config = dict(
    dataset='babble in 24 made-up languages, each with its own sounds, syllables and stress or tones, from a formant synthesiser',
    input='waveform_16khz',
    encoder_norm='batchnorm',
    encoder_drop_path=0.2,
    encoder_wave_channels=128,
    encoder_widths=[128, 160, 192, 240],
    latent_channels=32,
    decoder_activation='snake',
    decoder_widths=[16, 32, 64, 128, 128, 128],
    decoder_blocks_per_level=3,
    momentum=0.95,
    adamw_lr_other_params=0.0029,
    steps=4100,
    warmup_steps=820,
    adamw_weight_decay_other_params=0.05,
)
Rows from block 5 of the encoder, named by matrix and row number. Rows with one number belong to one channel. Each number is 128 + 32 x the weight over its row's rms, rounded and kept within 0 to 255. All counts start at 0. After the name is the row's rms in percent of the matrix's.
# convs0: first width-7 conv (encoder.blocks.5.convs.0.weight, 192x192x7), inputs 100-104, a 7 kernel for each
# convs1: second width-7 conv (encoder.blocks.5.convs.1.weight, 192x192x7, transposed), outputs 100-104, a 7 kernel for each
convs0.15 101 [138  96 100 154 165 102 104 163 165 141 177 139 116  82  86 105 134  60  89 104 111 130  85 177  88  87 140 133  62 115 119  92 146 151  95]
convs0.16 103 [142  98 126 139  98  92 152 144 160 135 139 108 144 115 111 138 146 161 137 135 187 145 180 119 115 144 144 121  90 115 165 128 122 156 149]
convs0.17 097 [147 169 143 200 157 113 130 118 167 146 131 158 134 150 122 133 160 166 161 124 147  89 118  78 120 110 102  95 162 136 124 124 139 103 121]
convs0.18 100 [162 111 149 123 119 114 110  79 139 138 189 138 176 221  96 148 145 136 169 103 108 160 138 152 112 143 110 172 135 184 115  73 109 143 112]
convs0.19 101 [108  91  94 100 140 123 139 141 165 121 120 101  92  78 136 136 108 145 118  88 126 128  93 170 166 174 135 104  74 114  74 175 130 129 166]
convs0.20 102 [ 95 121 156 118 136 139  64 104 105  38  87  94 107 132 120 113  83 121  96 162 137 129  98 145 144 133 134 131 118 134 170 136 180 133 134]
convs0.21 101 [106  86 143 135 165  71 148 146 113  77 116  85 122 103 125 138  39 104 115 155 129 112 117 103  98 122 112 155 181 124  97 150 148 181 135]
convs0.22 107 [111 118 101 117 113 134 159 111 132 153  94 138 129 150  78 100 119 109 118 114 126 104 104 124 152 198 111 121 127 143 154  92 152  69 129]
convs0.23 099 [ 56  50  49  88  76 159  87 116 127 180 163 138 166 155 141 176 116 155 155 120 141  89 102 114 152 140 128 110 105 125 117 121 153 147 121]
convs0.24 109 [100 151 116 147 132 145 165 141 114  96 123 120 155 132 175 154 113 166 111 185 119  82 110  66 155 135 120 136 141 192 135 155  85 171 109]
convs0.25 095 [114 122 100 114 107 110 104  76 121 153 109 108 101 100 126 123 126 127  99 144 163  96  70  87 115 119 113 112 100 112 113  80  83 130 139]
convs0.26 099 [ 83  68 114 142  75  62 125  85  48 112  92 121  97  63 132 166 210 119 201 133 121 140 158 167 126 169  96 171  88 174  95  88 109 108 115]
convs0.27 102 [129 103  78 124 130 113  98 153  51  93 171 141 166 150 105 123 152 134 123 100 129 117 113  90 109 109 118 100  78  76  77  84 115 104 153]
convs0.28 103 [106 102 110 175 199 116 181 101 122 176 192 176  97 164 148 107  86 111 103 111  87 159 148 148  92 131 125 113 109 116  92 127 112  83  84]
convs0.29 102 [143 159  64 172 170 116 130 133 138 139 172 185  63 156  95 114 119 127  94 135 108 127 140 124  99 128  83 126 101 164  92 119 111  64 159]
convs0.30 100 [143  91  94 140 120  75 175 142 100  89 119 115 108 112 158 153 170 147  96 186 170 144 164 139 207 148 132  91 130 159  83 182 143  93 116]
convs0.31 105 [144 158 146 127 130 151 184  94 160 139 158 167 111  80 102  96 155 154 148 145  80  71 112  97  84  86 113 114 104 142  85 115 138 108 128]
convs0.32 103 [153 147 146 137 108 124 141 116  74 107 123  98 128 134 108 113 131 102 117 115 136 110  84  88 145 134 166 170 114 119  79 187 161 152 111]
convs0.33 095 [131 125 105 138 153  99 128 133 150 128 173 166 130  97 127 128 123 122  70 136 137 122 152 122 111 122 130 142 132 116 125  42 117 109 141]
convs0.34 100 [162 169 170 155 144 137  78  66  94 165 167 106 135 135 131 156 156 135 131  99 120 130 117 125 144 106 114 110 148 135  78 121 168 140  93]
convs0.35 100 [132 190 115 170 164 145  85 130 153 144 140 120  82 107  85 114  88 129 155  94 142 122 154 144 142 124 132  88 138 119 186 184 175  99 161]
convs0.36 100 [ 88  78  84  71 121  97 146 139 204 124 111 145 119 101 135 185 211 182 162 169 237  99 142 167 131 177 150 131 145  92  75 132 119 147 111]
convs0.37 100 [155 193 128 183 100 100 136  97 140 116 151 109 103  89 114 144 127  89 148 105  98 197 152 143 153 164  98 143 170 153  71 178  92 116  65]
convs0.38 100 [135 111 112 133 136 128 144 154 134 196 146  38  78 130 143 151 148 114  84 130 142  62  81 164 120 171 132 154 128 168 150  78 163 162 159]
convs0.39 097 [172 153 143 110 201 171 106 133 122 163  93 110 134 106 102 101  78 141 129 211 131 133 134 173  87 191 169 142  95 110 128 148 111 165 151]
convs0.40 099 [104 153 102 157 147  74 100  78 118 129 116 111 126  70 104 129 149 136  83 106 126 114 127  97 128 182 155  86 156 114 100  99  62  88  99]
convs0.41 101 [124  95 115 139 119  91  69  95 127  89 126 129 166 127 125 110 144 145 104 113 126 102 122 188 172 114 107  87  72 154  81 103 110 110 102]
convs0.42 101 [ 95 156 185 219 133 131  83 111 110 174 126 136 137 103 101 150 115 154 141 172 133 152 142 145 152 118 135 145 147 183 158 118 144 130 101]
convs0.43 100 [111 109 105 108 124 134 130 175 135 154 117 128 129 110 126 163 154 140 148 163 163 122 195 193  46 160 156  85  84 131 140 108 111  96 155]
convs0.44 105 [122 119 113 101  85  51  73 132 109 132 138 126 136 127 128 124 113 151 100 126  44  98 158 118 125 139  69 182 116  66  95 103 101 104 110]
convs0.45 100 [113 135  74 102 146 130 114 128 113 116  91 112 101  79 213 146 133 153 100 134 185 138  91 126 133  97 136 159  85  79 166 147  87 173 138]
convs0.46 100 [ 73 131 132 144  95  91 117 111 122 101 150 115 154 154  95 126 110 111  92  84 160 133 129 115 154 118 145 131  95 110 124 144 119 150 103]
convs0.47 102 [ 90 127  66 148  67 116 109 131 163 123 148 137 116 153 100  87 135  43 122  98 166 112 112  97 154 125 100 169 149  91 173  65 112 129 130]
convs0.48 104 [122 131 127 123  97 131  84 128 143 144 170 131 192 156 155 162 144 140 119 144 140 121 118 120  80 128 105 131  75 123 156  64 121 113 176]
convs0.49 102 [160 123 151 160 150  73  86 118  90 129 128 110  95 104 123 133 111 142 144 155 180 120 114 113 138 156 127 175  90  35  83 108 109 114 121]
convs0.50 100 [165 137 118 195 158 185 116 192 146 102 122 167 163 137 103 104 149 155 117 120  67 144 147 164 179 135 113 150 152 134 101 223 151  88  66]
convs0.51 100 [144 164 171 236 219  61 174 151 128 143 150 136 165 105 146 148 144 170 174 160 184 129 187 127 176 180 101 146 143 137 168  86 149 125 192]
convs0.52 103 [ 73  77 147  68  96 118 150 143 130 115  95 114 127 144  95  98 106 142 101 107 164 111 150 115 106 121 132  75 191 139 226  94 146 114 174]
convs0.53 100 [116 175 126 116 152 115 119 141 106 105 139 155 123 173 137  87 119 132 121 126 137 100  67 174 106 171 184 206 106 155 185 145 122 175 157]
convs0.54 100 [130 119  91 120 134 145 125 160 167 145 180 119 127 127 112 112 124 141 184 145 140 129 137 159 119 156 141  66 115  90 120 122 125 128 161]
convs0.55 113 [115 153 159 124 121 140 101 175 177 188 168  95 120  79 137 116 102 102 125 147 108 115 133 119 117  95 102 126 119 133 104 121 124 128 113]
convs0.56 103 [112 143 154 138 120 131 171  57 118 113 107  74 138 127  89 121 127 107 161 111 108 115  98 135 169 122 152 102 129 126 119 168  73 130  99]
convs0.57 104 [150 118  81  93 154 129 122 132 112  70  87 107 129  80 111 144 132 118 133 144 116 112  97 143 144 106 140 138 105 105 171 139 121 121 114]
convs0.58 105 [144 181 227 147 129 193 117 154 189 191 174 149 184 186 133 144 139 143 107  45 118 167 123 118 110 113 185 139 175  83 161 152 124 156 130]
convs0.59 105 [164 110 112 129 125 106 145 163 127  84 144 114 102 146 113 126 132 163 134 107 113 123 138 112  48 131 163 109 168 121 192 119 117 103 195]
convs0.60 098 [162 164 163 205  91  89 173 105 152 176 141 162 115 116 180  93 138 147 110  99 110  87  94 114 171 148 107  77 173 121 128 143 120 150 170]
convs0.61 099 [139  49 147 158 163 132 143 104  74  96 130  83 106 134 173 175 136  98 153 123 157  94  80 120 137  92  95 117 149 146 110 122 105 150 161]
convs0.62 101 [ 95 146 115 200 129  96 137  84 110 148 136 140 151 158 162 125 121 128 133 166 119 138 133 124 110 146 133 104 110 170 100 115 114 155 129]
convs0.63 098 [ 95 136 146 161 129 118  74  71  59 127 116 124 134 104 190  94 148 192 115 147 155 131 132 116 130 123  95  88 175 180 132 137 142 113 167]
convs0.64 101 [190 161 121 125 132 173 126  96 109 142 119 147 128 131 124 133 119 116 172 139  91  93  93 115 117 109  96 108 157 122 117 103  93 140 128]
convs0.65 101 [145 148 148 173 109  82 144  92 145  98 158 189 103 132 107 150 139 101 118  93  95 159 151 139 118 128 111 122 125 183 172  91 143 171 176]
convs0.66 098 [153 131 128 145 106 159 122 103 116 119 103 106 136  54 117 133 139  75 124 101 132 127  96 108 132 113  91 105 197  97 150  74  98 100 126]
convs0.67 103 [101 153 131 121 161 107  98 134  94  89  97 160  92  99  77  99  84 130 132 113  87 156 156 161 127 171 182 129 154 161 166 177 167 122 182]
convs0.68 099 [183 173 108 123 132 153 171 147 129  75 151 168 116 112 118 128 140 107 116 145 129 124 135 166 122 139 101 170 197 161 149 117 114  90 119]
convs0.69 101 [154 162 154 118 158 131 111 137 145 113 120 113 118 131 121  89 107 173  99 117 103  85 128 132 175 116 155 169 117  77  80  93 143 112  83]
convs0.70 097 [113  94  74 119 139 135  91  95  97  97 144 119 125 126 140  96 105 162 160  75  74 178 137 171  66 104 101 115 114 134 108 152 108 142 128]
convs0.71 099 [160 139 128 140 119 141 141 166 133 110 148 162 153 150 116 113  85 113 104 112 165 139  87  84  38  71  67  94 137 179 123 159 108 129 112]
convs0.72 100 [114 131 126 201 138 149 159  53 189 115 104 115 105  93 126 131 127 120 155 138 162 112 102 140 130 115 124  92  95  71 166 129 104 125 150]
convs0.73 097 [ 85 104 161 103 110 126 162  51 110 113  97 169 121 115 111 133  87 123 114 130 149 102 101 174 154 156 135 116  98 135 148 115 143 187 130]
convs0.74 101 [143 153  94 165 149 112 133 150 120 124 128 112 103 142 195 121 161 128 117 116 148 124 171 139 201 122 113 109 135 145 148 106 172 117 138]
convs0.75 099 [154  33 105 111 152 172 138 141  98  80  95 106 118 156 118 130 157 116 132 144 177 120  93 120 139 139 134 142 163 151 139  97 132 138 159]
convs0.76 096 [114  80 101  92 118 158 137 152 153 151 164 135 122 134  98 102 127 109 124 147  99  94  59  93 104 137 115 126 141 124 156  80  81 150 125]
convs0.77 099 [165 140 149 140 155 128 109 108 107 130 150  97 113 114 149 190 104 131 101 132 117 173 131 173 119 115 165  91 123  86 117 145 128 122  84]
convs0.78 096 [ 78 111 123 123 177 150 160  64  99 137 177 150 103 139 181 154 157 102 170 147 183 158 180 122  98 145 102 145 169 131 148 125 147  98 157]
convs0.79 091 [ 88  95  95 198 131 177 114  81 120 126 105 118  93 137 160 151 139 119  76 108 115 101 127 122  75 125 123 137 150 147 142  57 102 108 101]
convs0.80 095 [ 80  64  62  78  68 101  49 115 150  75 104 129  98 108 132 136 115  75 114  88  93 125 135 173 137 166 129 147 117 103 153 120 101 132 137]
convs0.81 102 [123  74 124 130  76 149 109 139  95 103 159 175 143 160 122 131 160 118 115 100 105 146  94 113 156 119 105 115 153 140 173 115 105  76 121]
convs0.82 101 [166 126 148 145 117 128 161  74 104 119  75  87 116 138 120 126 137 159 107 169  90 101 159 134 107 111  77 127  86 135 105 128  79  91  87]
convs0.83 109 [148 167 138 120 102 121 124 120  89 103 148 149 170 144 115 138 130 130 132 172 112 129 106 133 183 124 139 167 100 175 122  98 167 152 156]
convs0.84 103 [164 186  83 143 158 158 136  89  95 111  82  98 173 188  75 104 134  84 148  77  80 141  84 119 181 153 126  94 133 180 141 144 160 173 146]
convs0.85 103 [133 123 128 113 110  88 121 118 183  79 192 158 169 129 127 101 133 152 172 112 127 127 127 154 203 217 149 184 166 194 123 188 128 118 125]
convs0.86 105 [ 95 120 118 149 163 131 177 138 187 136 133  88  68 112 140 149 133 122 127 189 181 136 109 129  77 175 130 146 154 120 147  87 106 117 150]
convs0.87 096 [114 120 115  80  88 130 108  90 118  76 133 158 115 192 140 108 115 111 112 136 140 146 108 227 125  97 153 104 155 152  97 143  99 170 149]
convs0.88 103 [110 175 127 138  53 147 128 127 113  99 158 114 156 169 126 103 155 142  75  79 133 139 112 121 130  96 158 124 134 168 144 165 144 191 165]
convs0.89 103 [108 142  68 102 157 149 105 188 156 131  90 113 133  90 156 177 154 136 150 172 150 106  86 114 133 183 173  87  68 102 139 130 121 122 138]
convs0.90 101 [194 128  54 113 106 148 105 149 104 155 119  75  92  62 164 153 163 157 116  74  81 141 148 128 145 150 124 161 112 147 125 173 122 100 152]
convs0.91 100 [140 145  99 118 124 195 157 135 154 106  62 177 128 125 104 121 132 132 175 150 144 102  78  76  97 122 133 143 142  52 124 125  71 121  92]
convs0.92 101 [ 93 124 151 134 107  95 128 173 160 100 139 129 161 154 178 123 136  87 120  93 138 129 141 149 117 120 125 152 120 159  79  95 116 124 123]
convs0.93 103 [109 100 119 167 140 125 158 159 115 142 173 138 122 158 143 178 162 138 137 136 177 152 112 119 121 177 130 137 122 120  96 120 127 146 112]
convs0.94 102 [130 114 133 145 183 132 119 126 135  90 152 102 121 103 143  92 139 142 127 135 188 131 105 109  74 121 127 138 208 150 186 147 140 159 116]
convs0.95 100 [107 148 146 198 159 107 161 104 133 159 107 109 108 110 113  87 127 117  79  93 105 115  49 129 127 156 191 135 176 132 157 149 169 164 167]
convs0.96 099 [115 122 180 131 113 183 129 154 153 165 133 158 136 107 139 119 138 108 128 137 163 171 175 120  94 132 131 148 162 151 127 128 139 140 128]
convs0.97 099 [119  86 120 125 133  96 121  85  92  98 130 120 130 112 124 155 125 154 157 139 149 163 128 177 161 144 143 193 144  71 141 113 105 105 150]
convs0.98 098 [133 140  96 139 135 120 105 157 145 106  72  67 114  97 159 147 187 105 146 164 121 129  90 104 135  52  91  54 113 144 116 104 120 141 120]
convs0.99 098 [159 111 203 177 144  89 160 134 119 148 113 152 161 136 108 179 103 161 177 171  83 123 211  99 148 134 129 160 122 130  97 127 140 186  99]
convs0.100 093 [154 138 116  78 140  84 102 105 145 132 127 134 175 159 129 120 124 129  78 103 136 132  99 105 139 106 133 151 133  93  75 185  79 167 128]
convs0.101 098 [100 114 121 116 148 123 131 128 119 140 123 168  73 138 137 115 131 133  71 120 131  99 124 149 146 139 157 119 150 119 163  64 115 122 113]
convs0.102 105 [162 170 128  88 114 110 135 121 133  56  72 159 194  72 131 111 109 160 172 114 147 108 142  97 149  98 119 102 122 145 130 123 136  84 104]
convs0.103 097 [160 130 129 118  66 137 133 113 137  39 123 102 116 145  69 117 130 117 138 178 150 150  62 100  84 105 124 103 114  86 131 116 102  66  60]
convs1.15 101 [136 168 109 114 114  93 145 111 154  83 117 124 153  91 112 113  57 105  88 144  83 150 114 116  80 141 115 161 110 212 170 101 185 132 150]
convs1.16 103 [118 122 172 215 150 185 152 109 144  72 136 146 102 128 110 100  90 158 102 147 122 162 152 163 155 107 179 147 125 114 116 131 113 135 123]
convs1.17 102 [101 122 100 184  89 117 168 156 197 103 138 152 155 143 150 137  68 105 132 122 104  77  92 102 147 118 171 170 121 120 118 101 167 122 129]
convs1.18 100 [ 93  85 144 131  89 205  78 136 119 145 146  82 118 103 117  85  90 128 141  89 106 154 157 142 127 113 110 156 133 151 121 166  85 158 186]
convs1.19 103 [129 163 126 168 153 150 134 182 140 124 154 146 137 136  94 165  93 168 133 126 120 150 122 149  98 121  86 134 122 140 198 162 164 108 139]
convs1.20 106 [165  87 141 171 164 149 137 197 158 125 197 126 118 161  86 114 131 124 160 117 121 117 108 139 118 165 111 107 120 156 156 100 106 113 137]
convs1.21 098 [124  88 128  43 139 161 116 101  78 112 135 106  81 102 134 171 163  78 104  71 118 141 160  38 126  88 118 103  33 135 112 101 113 162 132]
convs1.22 103 [107 118 111  88 101 120 100  96 120 126 129 160 145 128 116 117 125 128 136 104 116 148  65  75 103  79 100  75 128 174 114 147 151  85  74]
convs1.23 095 [149  90 150 123  73  72 100 172 170 153  71 165 147 113 194 218 185 186 189 146 175 164 137 182 127 116 144 152 142 169 169 157 183 147 184]
convs1.24 101 [122  98 116 117 146  90 132 189 166 176 117 132  83 123 160 114 135  83 172 130 122 157 129 115  87 104  99 115  94  96 131 169 208 177 118]
convs1.25 108 [160 146 165 108  53 130 135  77  83  63 112  67  84 131 110 116 156 122 152 133 173 146 132 147 131 133 144 162 155  96 170 146 119 117 137]
convs1.26 097 [110 159 159 139 136 155 118  99 108 151 142 116  98 137 141 139 133 129  87 189 100 129 117 149 112 111 105  85 140 112 139 157 104 146  95]
convs1.27 099 [ 50  86 112  57 136 105 149  84 107  99 116 166 173 146 177 134 117 122  83 113 110 128 126 110  93  96 107 166 140 109 155 189 127 160 117]
convs1.28 103 [135 155  56 112 158 156 184 178 137 145 132 160 104 133 167 143 133 158 200 153 108 102 135 113 113  84  94  90 133 124 130 155  86 154 119]
convs1.29 103 [150 106 157 199 113 140 162 158 127  90  81  92  99 135 174 149 168 231 194 137 155 156 125 122 113 140  93 130 178 137  92  89 149 105 127]
convs1.30 099 [157 189 149 135 160 111  95 131 100 154  90  78  38 126 128 168 180 209 162 184 138 117 115 168 149 135 130 134 148 127 112 122 122  81 167]
convs1.31 102 [144 119 122  95  86 118 115 204 171 116 188 208 148 154 170 156 156 180 118 182 144 159 102 187 117 160 139 123 156 199 140 120 142 155 129]
convs1.32 103 [105 126 182 171 212 129 133  76 122  87 103  54  91  92 135  95 131 153 159 138 181 158 108 151 158 116 159 143 134  89 129 119  71 137  82]
convs1.33 103 [116 141 154  87 126 129 179 103 141  45 113 110  85 105 159 111 141 164 134 127 153 147 132 135 129 118 118 119 112 128 137 108 148 127  97]
convs1.34 092 [201 137 111 147 127 188 155 162 136 194 122 159 122 138 120  99 121 152 149 110 158 171 136 157 119  90 139 132 134 145 144 107 141  91 126]
convs1.35 104 [207 108 206 144 173 131 184 145 201 142 141 119 164 115 106  78  61 105  73 131  88 134 121 101 141 143 149 144  81 126 145 110  98  46  89]
convs1.36 100 [ 65 108 129  96 135 148 138 115 149 119  83 170 180 153 187 165 152 155  91 117 135 153 123 104 132 149 123 111 122 135 115 165 144 124 146]
convs1.37 097 [ 96 128 129  58 195 180 108 133 193 130 206 119  97  71 101 143 103 148 104  82  74 128  78 128 114 110 134 159 130 103 144 127 118  96 112]
convs1.38 096 [153  85 136 136 155 139  88 181  82 165 186 104  95 120 154 140 171 152 112 156 164 122  97 118 167 114 113 120 150 138 179 128 188  82 102]
convs1.39 101 [160 137 134 156 153 145 130 164 128 106  98 165 126 108  92 100 137  79 128 118  85  91 124  70 111 121 140 107 146 107  85 115 108  99  84]
convs1.40 104 [157 153 157 108 116 134 118 127 155 118 126 135 139 147 134 141 148 173 159  92 156 114  96 100  99 119 116 141 124 123 148 160 121 149 127]
convs1.41 105 [147 159 117 150 130 113 106 138 166 153 128 137 133 136 145  99 178 118 135 107  77  84 143 123 134 151 128 125 114 184  90  63  88 113 146]
convs1.42 103 [149 141 162 113 115 123  92 117 105 190 189 192  71 153 137 146 180 133  84 122 106 146 155 119 116 109 120 138 139 143 122 125 145 103 134]
convs1.43 099 [ 82 109 101  93 148 131 135 156 154 127 119  76 127 149  92 124  93 142 107 137 172 144 150 143 106 154 135 135 154 148 144 182 177 171 147]
convs1.44 106 [122 174 115 129  91 153  86 135 155 171  77 149  93  82 157 105 150 125 113 152 127 125  89  88 121 124 138 158 137 133  73 146  81 159 151]
convs1.45 104 [128 105 155 148 135  87 125 113 133 139  94  60  61  49 139 175 173 107 115  95 135 160 122 132 118 157 154 145  87 122 137 160 141 115  87]
convs1.46 103 [ 83 149 132  55 126 110  90 110  94 157 169 181 161 156 104 110 104  97  77 150 115 132 138 140 138 152 141 114 139 127 148 129 125 162 154]
convs1.47 100 [115 195 102 117 112  77  95 109 103 146 167 137 114 109 111  98 123 135 115 107 126 140 147 158 100 137 141 131 158 159  91  91 197 138 171]
convs1.48 104 [122 137 144 150  74 137  95 134 133 151  92  96 156 126 108  94 175  97 136 106 122 186 125 147 126 147 169 152 104 125 153  98 119 196 115]
convs1.49 099 [140 169 168 107 142 102 124 116 146 105 111 120 139 133 169 147 117  86 120 136 148 115 136 133  69  76 111  82 135 109  87 118 156 133 157]
convs1.50 097 [171 100 116 184 229 150 164  91 169 154 106 125 124 164 112  87  78 127  78 178 133 150 106 143 134 110 184 154 159 127  99 119  91  86 121]
convs1.51 100 [169 180 111 178 197 238 181 103 132 134 132 138 169 143 115 156 116 154 165 129 110 128 163 120  89 100 160  89 175 105 141 186 130 132 111]
convs1.52 100 [ 85 122 164 176 136 160 172  95 153 131 157 159 206 117 139 112 143 145 124 172 160 130 151 166 103 147 187 134  95  86  66 104 115  53 154]
convs1.53 097 [119 172  93 171 139 146 118 124  89  97 148  95  88  61 131 147 134 120 112 170 149 200 161 232 125 164 142 145 140 103 115 105 141 136 118]
convs1.54 094 [140 116 133 126 137 151 189 149 120 139  76  98 118 215 140 164 146 133 103 129  67 126 133 151 161  99 113 157 113  93 114 109  73 134  83]
convs1.55 106 [ 75 128 108 112 131 141  86  73  79  99 166 126 141 174 162 126 125 127 100 112  94  82  76 110  92  96 148 127 145 132 138 176 162 163 147]
convs1.56 099 [160 103 146 130 128 174 179 103 130 138 121 124 129  82 129  96  82 147  91 114 119 121 159 144 134 145 209 136  66 107 112  95  90  98  43]
convs1.57 105 [107 103  89 110 137 121 112 215 120  63  93 111  78 116  86 153 103 143 139 137 137 134  97 113  79  80 156 143 141 155 152 144 151 149 137]
convs1.58 104 [128  94 169 131 133 144 115 144 146  85 133 164 114 138 165 137 111 126 130  95 174  99  88  90  58 137 159  89 134 143  91 102 147 159 217]
convs1.59 097 [109  75  89 135 135 141 128 106 125 106 113 120 157  84 176 155 151 146 150 164  97 147 146 126 120 133 126 169 146 115 170 136 146  90  83]
convs1.60 094 [169 133 167 141 183 147 155 104 146  96 148 163 117 167  71 158 135 127 122 116  74 187 124 128 138 165 143 110  87  99  92 152 175 144 162]
convs1.61 098 [145 118  71 122 156 202  39 155 102 107 133 143  99 153 161 189 175 170 173 149 137 138 107  71 123  94 134 101 120  75 147 125 101  71 112]
convs1.62 102 [184 134 106 143 176 178 195 114 137 156 143 127 125 121 140  66  98  51 159 171 140 118 108 147  80 103 180 114 127  69 171 140 120  75  96]
convs1.63 104 [113  93  84 181 130 125 137 146 187 181 101 141  71  81 133 145 166 122 107 115 102 124  79 161 128 122 151 165  95 118 104 129 120 120 104]
convs1.64 096 [183 131 107 155 186  91 146 131  73 120 112  86 147  90 149 105 158 165 168 132 118 129 178 138 107 162 153 123  92 139 159 134 116 119  99]
convs1.65 099 [138  86 108 130 132 119 132 123 112 115 121 117 152 159 102 127  93 115 118 113 117 155 126 134 123 132  79  79 117 158 138 127 152 161  98]
convs1.66 102 [114  57  93 140 152 144 170 124 166 159 122  95  92  74 137 126 123 115 141  74  93 133 123  98 128 123 114 133 120 122 129 149 103 123 140]
convs1.67 108 [114  94 113 120 118 134 154 135  52 101 111 175 109  46 128 146 127 143 123  79 121 139 120 170 148 145 127 151 114 106 118  91  81  83  88]
convs1.68 105 [ 81 143 171 122 177 116 147 103 120 114 165 125 159 159 114 110 131 153  78 116  95 118 161 145 107 166 116 125 105 100 118 113 134 109 149]
convs1.69 098 [179 160 187 149 172 191 160  83 137 111 155  49  98  80 169  97 178 136 103  93  83 135 117 166 153 146 129 158  98 126 168 116 146 147 154]
convs1.70 102 [150 126 150  46 123 126 106 147 219 139 164 151 135 192 107 126  75  99 104 121 134 123 115 107 176 162 125 112 143 135 123 121 113 115 119]
convs1.71 104 [110  91  78  99  91 106 121  91 148 119 103  95 144 119  86 109 131  93 161 100  79 120 108 132 109 122 143 135 140 161 116 147  88 118 115]
convs1.72 103 [117 146 129 117 156  77  87 173 125 125 131 149 145  53 180 188 180 180 138 148 148 153 134 156  75  97 128 105 127 112  95  67 137 143  93]
convs1.73 100 [ 92 123 195 112 159 160 137 115 152 127 165  44  56  11 156 154 121 111 114  96 145 124 179 179 152 170 121 143  74 106  94  98 101 108 113]
convs1.74 101 [132 151 138 145 137  85 131 163 170 145 126 113 118 127 161 162 135 170 119 151 105 110  74 135 111 110 114 142  76  53 137  99 137 124 176]
convs1.75 103 [111 119 139 154 134 171 118 149 146 151 174 123 181 158 141 157 145 170 192 196 176 145 163 189 115 139 107 142 132 124 118 182 181 152 116]
convs1.76 095 [108 118 122  92  81  88 111 113  93 143  60 135 102  90  83 115  88 124 138 123 101 118 133 104 146 158 145 179 185 114 198 205 120 108 182]
convs1.77 102 [146 117  82 132 143  96 175 150 164 133  81 125 144 100 143 113 102 156 162 116 134  91  90 142 139 136 140 124 114 133 101  26  95  89 115]
convs1.78 101 [148 130 128 116 157 105 108 127 132  83 157 114  68 100 130 162 162 125 102 183 125 153 118 137 127  79 156 111 143 128 172 145 118 114 165]
convs1.79 095 [147 112 121 125 127  96 141 119 121 143 156 154 132 113 163  92 104 128 111 152  87 125  58 102  52  47  96 105 161 141 106 141 130 106 140]
convs1.80 099 [104  72  97 102  90  69 104 153 156 140  95 164 113 122 135  65 131 127  96 126 151 128 109 151 114 154 135 101 133 163 148 148 119 136 136]
convs1.81 102 [114 125 118  71 100  83  65 129 117 108 117  98 128  82 147  99 128 113 123 152 121 164 156 158 116 106 129  58 104 126  67 149 121 157  88]
convs1.82 105 [133 172 166 164 117  65 145 190 172 177 160 106 138 127  83 110 141  80 116 152 166 157 128 157 133 101 120 115 101 123 117 155 103 135 135]
convs1.83 103 [ 96  78 181 136  99 129 110 171 127 119 162 123 118 111 157  76  74 131 135 103 127 142 158 172 139 130 121  80 125 160 215 169 157 128 165]
convs1.84 099 [162 163 164 144 174 119 171  96 120 148 137 100 102 149  91 157 129 133  91 118 126 161 155  78 171 127  94 142 178 114 134 101 160 171 135]
convs1.85 098 [144 175 121 144 156 193 153 115 123 104 147 150 140 151 125 138 130  78 111 105  89 130  65 144 138 103 138 122 111  99  91  85  79 146  69]
convs1.86 103 [  7 121  69  86 110 167 109 130 166 129 168 224 180 135 111 159 150 121 134 120 128 177 110 156  97 136 166 167 107 131  86 182 133 119 137]
convs1.87 104 [122 120 158 174 133 180 189 103 143 131 149 175  91 158 120 134  94 142 184 183 140  78 108  89 125 122  79 122 123  68 133 142 125 149 159]
convs1.88 092 [103  97  92 145 142 120 159 181  88 142 117 161 155  87 125 121 157 141 118 133 125 113  86 119 134 146 109 124 128 117 172  94 120 104 136]
convs1.89 098 [ 59  61  62  99 156  88 115 127 150  92  53 117 135 133 119 129 130 127 133 113 101 160 155 122 129 107 145 122 162 125 131 175 146 116 146]
convs1.90 103 [126 126 144 210 116 146 125 155 114 155 123 167 158 132 201 159 155 164 173 141 156 158 124 128 119 154 164 118 143 115  77 199  78 124 184]
convs1.91 097 [120  95  94  58 130  82  80 138 143  93 151 133 161 105 130 141  66 100 128 135 106 155 127 164 156 149 130 156 149 124 119 158 158  98  85]
convs1.92 098 [ 73  85  75 126  82 157 125 161  95 137 146 138 148 173 182 153 155 187 193 214 139 164 144 172 100 152 117 158  80 139  83 145 110  86 100]
convs1.93 106 [144 125 155 120 137  96  91 108  98 142 105 105 125  69 102 125 145 146 129 121 121 112 161 147  84 109 133 133  43 120 110  81 121 116  73]
convs1.94 107 [119  69  97 164 107  62 167 141 119 135 145 118 155 142 175 132 138 183 134 161 134 159 164  99 101 130 171 111 115 127 106 136 170  95 195]
convs1.95 098 [102 123 162 121 106 105 111 168 175 147 146 155 177 126 108 119 168 125  98 179 103 176 111 131  96 126 100 168 116  85 122 226  84  75 120]
convs1.96 095 [162 115 232 156 132 175 125 120 122  96 114 114 111 167 137 115 147 155 136 148  55 155 106 146 108  79 127 156  57 121 159  89 115 132 134]
convs1.97 100 [164  79 161 149  96 169 166 152 163 173 173 150 153  95 181 162 127 134 163 162 153 122 160 163 128  98  96 171 159 130  75 109 136 137 145]
convs1.98 088 [136 153  92 120 103 108 157 103 142 134 117 147 112  77 108 160 166 150 115 110  42 154 153 172 168 183 131 173 130 118 111 118  62  85 118]
convs1.99 098 [147 163 145 155 111 160 124  87 172 199 114 113  46  90 155  70 106 103 130 106  95  55 118 205 133 111 168 159 173 114 104 174 126 159 213]
convs1.100 096 [104 115 113 118 154 127 119 168 193 125 154 148 136 138 107 149 120 106  97 108  88 122 131 123 115 139  80 110 138 116 172 119  91 120 101]
convs1.101 096 [116  65 162 117 100 165 160 173 123 119  92 132  67 102 118  93  84  94 112  98 104 105  79 117  85 115  96 126  45 146 121 165 124 132 178]
convs1.102 098 [150 148 139  98 170 160 102  83  86  74 149  93 121  96 160 122 150 139 104 160 125 178 159 189 140 123 174 139 189 145 189 128 180 114 110]
convs1.103 098 [ 85  84  99  98 119 129  58 111  64  59  92  86  89  98 134 100 122 140 180 133 188 176 154 104 120 146 106 125 119 148 106  69 118  88  87]